Weights of a small sound classifier.
Model: log mel input, arch resmlp, moe soft, layers 12, width 256.
Training: adamw at rate 0.0015, 11900 steps, batches of 128, held-out accuracy 97%.
Rows from block 9 of a small sound classifier, named by matrix and row number. Rows with one number within an expert belong to one neuron, the router's apart. Each number is 128 + 24 x the weight over its row's rms, rounded and kept within 0 to 255. All counts start at 0. Numbers have three digits each.
Before each expert's rows are labels from the 100 clips, of 14976, where the router gives the expert most weight on average: "responds to" is what is common among them; "band" is the frequency band that holds the peak. Only what is clearly more common there than usual is listed. The data: notes from a synthesiser with random patches. In brackets: how many of the 100.
# router: slot weights (model.blocks.9.mlp.router.weight, 64x256), inputs 172-255
# up: expert up (model.blocks.9.mlp.up, 32x128x256), inputs 172-255
# down: expert down (model.blocks.9.mlp.down, 32x256x128, transposed), outputs 172-255

# expert 20
responds to: pluck (87); drive (71); ring modulation (44)
band: 250 to 500 Hz (37); 1000 to 2000 Hz (31)
router.40:135175142136104159140119189112149083109125121155168102170108157109135116122141096157151101111155136084147167139142180147100146160165145132120140074145180153121129122102125108133136130130173097108101167110105137092097116154161107154181119155092133119109
router.41:125165134141095145133115193141108089141116121132158144161092157087121114096102085111109101135165101128142135154134163157110146152160109137102122091143164138153124101089147101141152107161168111149105172101116173107112143146172097156142157139108136125127
up.0:159117120140142118128134160157164141153151136177117119145115130123124133119122121084120140096127155148155081106107091164127124116140111114123096122126152139159125155106102144134118133079136106132125136112185103172103145156117179137141186128153090109111
down.0:139088090168134101143130095136157139151131139122116130139166129127127122130121154113124158116121123104114163085120132169100133128170106103122129145164136142131116180153129144116163108124143154104124142135154127083136135112103121120124139139119143119120
up.1:123105110098158151102096108151140130114160157123131155096109138094131124092090104139151110159103121150139153143113100121166107121129103144101147148141104098151150168134143121140175061109072137105141126122138157167145147075120110107129168085103151091141
down.1:116097125123109100120114124118106129131150124118115106133134140136217144131149120128117117161083110145163142134133116099182238113105095122135133145098122126146093158112124115119144115133156130110119094157145142101107136097125118140147151119122150120135
up.2:108164100109147109112131101147136176109094145128153134081148120145100113152148143157141115096116072099094166112125144158122131120143122136092149171161116142102153075101116146127157153103123148149136107150106144117126142159055129143130157155106097138110
down.2:129100058089161123133123123117121112123138164131078133118135118087076148139105172136150147143145171121117123107118145145140104121110170158145129106143136115110185104136114144123093121112137110105119143121133136156119130116138147090141138146204123151139
up.3:131138182127157104083111128132130141123149127171120119103077098160051125114116090172125134104137158146187123139118102112174060094151141128115139135129086123095179128116126151109087156131132170104100106145105131151107130154120165126145108130137125152133
down.3:139141110149156083120127144065141135080146106134081141135106115108114097142126103120150152103136094108128129137161119090169152132139116154118130161120106088121109173088093108080127150131135152132145097143136145115152118101144093114148147111142159091110
up.4:094133140105162143088180114150124130115164122124094107086160108115105143125143117176173135106109214137182107159082124112105119124121158173153180120140107097073160142128108117141125195146084110146135168132133126119119131142093170162173074135134151085164
down.4:115148140135135135147137123162098138116123154134128149111134095162111139128124111172109118164127135130113094118147065112135123103104084164120127160114120140122124168150098118124095114160105127091138178117148152114101117135133133142096135131103135123111
up.5:116110095114152161123104116141133122114150127111117149104130135099119161067095113143154114161111124130139139147106103128158114135122101139102142144122104109138126156153137115156154075118068153107143135124133145179147141101119116115133166084100153087154
down.5:109111133144094107121119113121124130121151117125120112137151145139221143137143133138117121164093102145147134120129094125171248126103110119141117133081130132134113158109107108104125109127166128103127114153149132097107136096128138138149149123121162111123
up.6:177117116086148121153161094130159173126093128176143126117120124103105102080151155131093128089144097098125116125096172154100115107145148154167116131143143166108121106130114162104162126112069181120140113138092079175121095144116116136127176117172115135131
down.6:119105112138171110121130123146155152114127145116125147127136119102068149130110157153120140150125133128127143130137163179074126094149141120181120139124135183139188153177158122107114113110123116202122128083126122148156161134086152128170160140137134170097

# expert 31
responds to: pitch class: C (87); harmonic FM (25)
band: 0 to 250 Hz (33); 1000 to 2000 Hz (30)
router.62:118147083118123140163120115141138109166117107134139106096113151102129097129080154151140144097130128100153146149111111110148121103126138128130101132163128114117145122166127094166141143111119112140152133107104118137132083181097129098176123117135135133141
router.63:193134100122120133144115094088123084155120112125117136141171177152140139121111142154098132160130122121135131119118122113124120117113117140099128103150179133120112111147115119133150146113112138150120115106138098173145087106117141141129132105119126124149
up.0:062139143157136075106119129126158141130107153154124114098121129152109162129142170149122163131138110113164112202126104116106116145107144131096118178132117121118092115094141101167109165173147140113159099121158150104095086135097175144132105132124113105137
down.0:104160130168087120128120135094123123150117113140098089125109131140096063143120112130128164140144115132115138094121110111153091129148130131117105142157120101144106142104117108115144157117129111111095154115097164136147096111117097101158149145175097154123
up.1:130101184130121072125118140119157151093137134152134127133140121119095127121154072130149110141099155121145149139135116116130163131119128151154131148099119163147123100110158102088105103110140146115123109127139106088098171117146122133092189126131133158133
down.1:119115168097103085160144128124161128122126103136123110129097137154150123140108181126152132096144103103128140106147139143134086145116133112148143169110106124103128150153130120088104138171144120164134115148092120139103161149110175174167124154128129157135
up.2:139123139123079082127124133123144126115104136129130132102125095141123127169122115148124104151147132109151149098116122157111135151113162144090093098109162161123150162113157161115113154141139121084193156116112118105141148113094120130143103161111130170147
down.2:130114158092127143129114123093133148098142149093134144113160120145128096132142150177114099147087123085117143153161129134096194141116143119164109150114106167180113099118099114079116080141127111144135142132121141143109138142160129113122126101115134127113
up.3:113117122163147105136161138078092152128091186129112128129160112116137147162152118150146122142071115138123094130114122125138134085136119142134120084095171121143113167123119126124148178103128146096214140132144128136116086120152141109129161113087119127145
down.3:126079096154119146152134121140148112105144144144054114096184140126162173120109164109132141136125127114114136104120096120143144138131105143109178118140144137130137158190077139142140134145131125164142122137122128109120099110152149157156118128113119140149
up.4:120123139135069091137140125098122173107122135139136135140138081105147150171173094158161112154132096113101142090119128136096125133126146183114110079140147140100151183134153124099110111142097124116150129124150108113093125127118115111129104148113111163119
down.4:150102135106128166072132114130107112134150136120157122127171122100137138099147154143085102141103138119143122144140103128129199104106127139171128110115157147113132130142123123073111093091159091141128118114149158097105138118170098151103159117104101099072
up.5:155147122123129133128120128150128111160086101150144106165134146174079123104115134090104095161135115135171162118136166133105123130121132139117115119128171127117134099136136123131159149095126132130010131139119100130138094112146110147144196117128081111161
down.5:128139120107135158076137115138075141134126122109159107135139132125135149124135106113118114135100171129160127132137140117141109115121114138152112118147121093106157112150131155151127141120127137076142127131150156145097164116151103133102111151105137075122
up.6:066140142140135153119120198086147078113121102147125123092101084149119128109102136120172126120092096107141140161149090100107141153115151118142134142157112111110152165100098086096172114185122127105148114144093128099103150145110136128096150123117118120191
down.6:111143102173135137102138148142123110165117103176161156136130119111107094152100088145100149154156147169132122132126108113167125121119121130128168093149147130127100111098145127161130156100164102134113108146128143102131134136142090111175149135161127163135

# expert 3
responds to: pluck (98); filter closing (45); oscillator: detuned saws (28)
band: 0 to 250 Hz (36)
router.6:081086147121084131117113116111088151098082173133139125132118089113152158126122133125120135102135081145128151101118146112113143120108131132116132095074126135112114163113167127090140127148114159109166139122136109096116099131118129147103089145154148111088
router.7:120144138171108138171148147096096122146097156125136116134138114102114153153155144104104116135090108148125128105127186084127142164121129158094145061118165165156093141128134122096132113102145116086146132130146107095126054163092122138114080142140143116119
up.0:151124134098150103157123111132134130089128132189109103117076128109122119104132116151151124079177139107120122091121133148108119131130148131146144166134122081117115125110122139133114169133118182120130153149116123201117118128120148090170148140097099105123
down.0:115126104165149114139141100167160121130139142139138116138120152090104117175129116075147177131132137129105133143125169187120115133154105128142154088159135127140150077145116168148121137141142103160133104109135146125140121108098139132177111137120122114136
up.1:159124123126123102162140173133142157104124110104121081067157126134124157131193129145129112143114125112111129146163103110139180117121125161093179155129150140129108153154114113128066165139135101153137126114132075157111105167132132096137119138088116133105
down.1:124105092160145131146142152134158090164122159153094098124108152078173145162124124077150142135149121140133116132132140150151111151103120103159143088139125090165151112126123133125116163101136116138114163131114135174122114084095130146173123132179124150146
up.2:124124116154148127134087143141117137127132091161129145161162113130110147121138107129135112112132098117122092097088075116156125105129124114114109114129122118048100108156117134111117127121156134120079080131122154126144113147115076122103150158108114086107
down.2:122169166167100154177123146158128117112151109167099134140121122134097144161116132114165138131114086099139121125144066125154114110125089183081153137073103101111099129112081119134103166138160112141122123100122157180098085149134128112153145149083119092143
up.3:150179127096167177081161165147126106135165137141112135144153108089122138117141124143122095143138085101123094117074125159162100104110088144061148112121131125125134111126125149123143125094168138124113107124118153163120144115097160105140180124097095091118
down.3:135122109187141111155130120127138140127143117125100122122173116123088156140139135111161157195101095129128149105132141147085118140159100129118160136132173114116123112170106109133130138132162103122151129144125147169117116143109149135168098150114113119120
up.4:183130058133134158096107120116171142119156128124142141125143126109104109150105153120113141156114088101078138112130112126141148088147189089129171149168153128129122098122125140147126123140147075113133106082155143142121134124092112118111116134159121102164
down.4:120137126132155109140118128141137118084136156123114124101129107132097117099146112150143120133138095067121163128123146182109118124198159094147106167102137140105149135085145156136132101141143142151123142151119098149140156145141138087126152160121146136095
up.5:124175122141169134140154166177126118133165139145138131110148127104104125119139114136135116107135085113101093079084126168172128075119136098144144138141138127072101109119130155135107125140178148161110098137094141138090132137090125099126144154083095080146
down.5:101120137181115106153129165173140144103123139140131118152143140152141130179135101114151157185142143144123119096134085135138126092130098131081106133140132098136109139134100144146144162141153101129121119106145152109105112145132120142162141157094123133154
up.6:122168120113163138126157151154138091120150135140149121104133138114099109135112146140134084111142092113114092085107176164126141109118141122136186140136131122131123106104151163136143119146197148161125119118088117135111147130077157094140126134107100125141
down.6:135131114166146121126110137149128148121102145109145105132172117125128142143147100119152158206137180139144117134149117122118105067098140151089135099152160114125138116166125123170147151122151063101117109126121146130130124137124126144135083135108134129185

# expert 8
responds to: envelope: gate (61); hard sync (41); pitch class: D (40)
band: 500 to 1000 Hz (40)
router.16:152125154134116130160127143122101118157138102165117115115132118091136144087124101136124130122169094115116155161113106132153138164106146177113090179105095109138124123098144110143121132147114137143144097115104155160135135152123135136144183110150129160150
router.17:173115123108127149136108173114160088126131124148123099119119154057126125068129064095142139142157108097106151138158114133099109116124157101108104119145145109133142082109134110133127111123133095139152160126161143080109136158161122121159143127161152138140
up.0:138151126116100148152095164137111119153101131116160124121146200108083111094123094122103116131132052125091170152123130168150162139164139148139139128137156136109092079147168158107146140134148130128147150117130120082153041162156132120148104141107135147121
down.0:148181139150179107115121113158138155111108132169122099124116126109110105132128105124142143121136103107136171131089186156125081132200140143113132146154141097103160135131151158143146143118088180115129144139099127130185114124101117095121124141141142109134
up.1:132172134116106132131107118166113142140127128121144099101151157129093109132084099136142112151163084134102127118133097149158126110137118134113125129086128140109118134119139157112150143105126103129119150132166145104139074140177126122158092151109081112124
down.1:134156136151161106092134108136106147106135132171156119119108141100108097145119101098131141126129157144147153139118173147173102109160117141099161107150121095120149127130164179156160156100097169082139116137115145113165132096089115103121131120141110097141
up.2:143078093168132118140127091132174119109128126151139126093143093091126124146137171119128139083111139112127135145121126108085122099078103130128154137117120159153151129144108114121163115109124119130094135152138085105107142159122170127134137118152104191155
down.2:144148115123104136145105133156157142091114101128116113108115123152090118108130140166129095124138086092080137143106119129158141129149093162095178169098148123116125137115105102128141152128106153150134120135088143112126133176145204164131127143060153113132
up.3:132102093142118119099103165125134135137116163154169084139179135103100093145135151142156137106112116121120105087135145127152166116114136099146124135137180095163120108130163121090159141117153145112152132174118103120093087097140093093127134151153071078123
down.3:115145112123131177163140159098132131108124134136143138136143092165099082139123100164092087128119161121143136093154120099081126112105109123144130152143143116137112153132086068090140159137126105161152152133103151093100107126142082127107137118143165165089
up.4:158103112127144144135128165147141128106171125108132132091113149076103102118127120121120134109107115114122162168137132120113136059118110132128132160114138091147107123116136153153145123094117123114091152145160086103137110131166159129140149103140112142116
down.4:154175128124146143125112137139121166090115125093129129114105102078120125145136137171126081123106119110147159160129160131138116120137171141112138157157119116119169097115174135121158137150115104136150145154066099135142141166124117099109108135138137151117
up.5:140113138098133097136124068136172139115163106132150166091139148154117116110110128117160152103127133132085118099104082156127102129114088139115123147116114150103142125121101179110146158120105089173148118118155140113144182128102147146114120133118106119118
down.5:133158143097177147102121140154153125164118119117181121142114149150121123100104123128083082123121124185124098151095093110143129106122119166116205101133137134080107101132135132159108110105078133146112109123095139150145116162111170137122131105093122129183
up.6:159139160113088135153132143138078129142085154162127097148122142133086133161109106140148143106161094105106061078103071128136159125110161150118113135136140134123140106112103142113180128102175105128152129154119136160132133164125106108135130111150091126139
down.6:128153132113173115153151136137120122118133130125121130131109161110182156146130110080110117150132108124112132162142123100123150133131150163152136092130140140141091103110092144157088129142131123137144095104115114123124122105119136132126126096097149130191